config = dict(
    model='audio captioner',
    vocab_size=30,
    encoder_qk_norm=True,
    encoder_num_experts=8,
    encoder_layers=12,
    beta1=0.9,
    steps=14000,
    lr_schedule='cosine',
)
Rows from block 5 of the audio encoder of a small audio captioner, named by matrix and row number. Rows with one number within an expert belong to one neuron, the router's apart. Each number is 128 + 24 x the weight over its row's rms, rounded and kept within 0 to 255. All counts start at 0. Numbers have three digits each.
After each expert's rows are labels from the 100 clips, of 14976, where the router gives the expert most weight on average: "strongest on" is what is common among them. Only what is clearly more common there than usual is listed. The data: notes from a synthesiser with random patches. In brackets: how many of the 100, against the usual share in percent.
# router: router (encoder.blocks.5.mlp.router.weight, 8x128), inputs 64-127
# up: expert up (encoder.blocks.5.mlp.up, 8x256x128), inputs 64-127
# down: expert down (encoder.blocks.5.mlp.down, 8x128x256, transposed), outputs 64-127

# expert 5
router.5:092157169108131090134138184094168107143120064146122174155110123125112138154144109138137131164151134132120124176118134123124153159134141180151146147103121125134107125102142142129105160135095153
up.22:152137100148130110131113103126170129167109152117075131151157118136169089121168122099155114125104118122155173124161126139166137130079138119124122130128102110141124154131153186137120102128112148
down.22:161132077107137100124115149144125112167154163104106173137146078147093127153112140107118106122120164108128109147126119144136150124106130125126162116121151143151138138069126148125164115171132166
strongest on: filter wobble (51 vs 20.1); low-pass (49 vs 19.9)

# expert 3
router.3:081108159116136089137132136089138116133111126065138129156117139118093146155121082131134150097185155100139082140099165093078132138160120155142133129097129162124143096124113133130119165099151149
up.22:129133117142136154121131133194152098119180127123121190122143099128113131096113109116161069158165099109150140124101129150135097102105137092142153160104132119112100131097160106146147114152155164
down.22:160119121083156125105113111097129184120125124169131128133137147124141083150135125109137116126138121102112129132103143134093133119126102123093146114126120189141118130084089123104164127084122143
strongest on: echo (60 vs 24.6); pluck (55 vs 25); high-pass (54 vs 20.3)

# expert 1
router.1:095075144124132121161122139152098116140106131159146102121118133203101105182115075126118092121137152093087113133150138092084098146134124149124141121152128080129135141091106137099116084105130158
up.22:172187115144137122132138121167160151142137155071075144091183114118138110124116140105176130153104140146144103126175115142139151096091119139132148136112098108143107171128137134130138098139102123
down.22:180123093125114141171122117115111145095136093127115183139148115125103140130116104124139145142124148107176137097163147140162152091141094137105111129142115099108123129144115120097121113165123128
strongest on: bass register (72 vs 22.6); pluck (59 vs 25); oscillator: triangle (26 vs 9.8)

# expert 6
router.6:071107139097141131141096153093147133119110116118133105111136142134102105135086108102134108128112094157110229134136125134103111102137128069131161097115114112095108148127120117127122140127136149
up.22:197161140136116106151119086157130152138129134090085141129135149113179118152147148103143124159111144133158154102180134104150146121080099149101118131110085112146108151138130185129113093138110115
down.22:171156136117092126154114142163148112132148172098129139136104100110146121156094132109093131167126105154109159168155105115137083103069130161115127102124113086156113145102117113156113104123096135
strongest on: tremolo (71 vs 24.9); filter motion: fixed filter (67 vs 20.5); low-pass (43 vs 19.9); oscillator: saw (25 vs 10)

# expert 0
router.0:080120141143139118113092122087142121108163095092134136148174094102128146093160097126103153167167146115138124139149137117094122130171125139121092127107121152150163120108100097130106137141119148
up.22:161172093137112107151106127131136143167125118101066135135173132175146079143151144106193117144132154130143101077168127122133161118086107125099154151092093112111107156114146164134133089127108115
down.22:152148143087143132161179108115165109132146139114160127156160128108162160102154149137142118162126177124181133125120143126128136154127106122184157095140192103139150127101114098164129163085091118
strongest on: filter wobble (85 vs 20.1); noise (75 vs 10.1); filter: band-pass (61 vs 20)

# expert 4
router.4:148217145107161150147160126147147137138103142192113116165106125142144152134148087139135128152172145143103110137092131100117137133137162145104116180115108167166150116137128116137114131127101119
up.22:174170146166109132141140099152136188139147126091076168117147120109147120141106140110169113122124133171132128111149128153100151096093119146134153161133083114139101124121145144127101099140135170
down.22:133121122115122129109151091140109159113133094098125114137106134097113117161127145067124145123153138137159137124181146112143113101108103163109144096106108119123115131148143170139136176127105113
strongest on: echo (92 vs 24.6); pad (63 vs 25.2); bass register (56 vs 22.6)

# expert 2
router.2:099079170149150102170140135100141116110106115165158128154152148130144164146121072127108102152162140141104130159112155143109151172123130160130133139126103100144105121121116159128091114102134138
up.22:161166149155137125130112104134153139141146126065076142094138149139143093128125140073171123136120132125137125124178120140128137110087136121117135162143059085114094158137137141133125101138108124
down.22:144138152134118121104121107108118136135169108131103147125124120162140145139115119110109113105167130124133082151097103140152133128133169089152151154065147157138126133114142109081099145119133121
strongest on: filter wobble (44 vs 20.1); noise (41 vs 10.1); oscillator: saw (29 vs 10)

# expert 7
router.7:114084122124167100147149140098151119144127130148141131113129155132123164140122094148098146155157154105081136134152137131110138147110134168174144131110128095152123214137139131143123152147153124
up.22:176160128154120114168116144160161151160130139086083123128167153128145096173137148115165156135140143138141138124209092110147095096106129152126151139136108069133102147110147133127131123110109101
down.22:144144177154118116145137100115161125115136150156157138119133157074141132134091144111095138111151147172123164119133125136162108118134164071135157134113125142133100162154142098149073123145125117
strongest on: tremolo (88 vs 24.9); pad (68 vs 25.2); filter wobble (45 vs 20.1)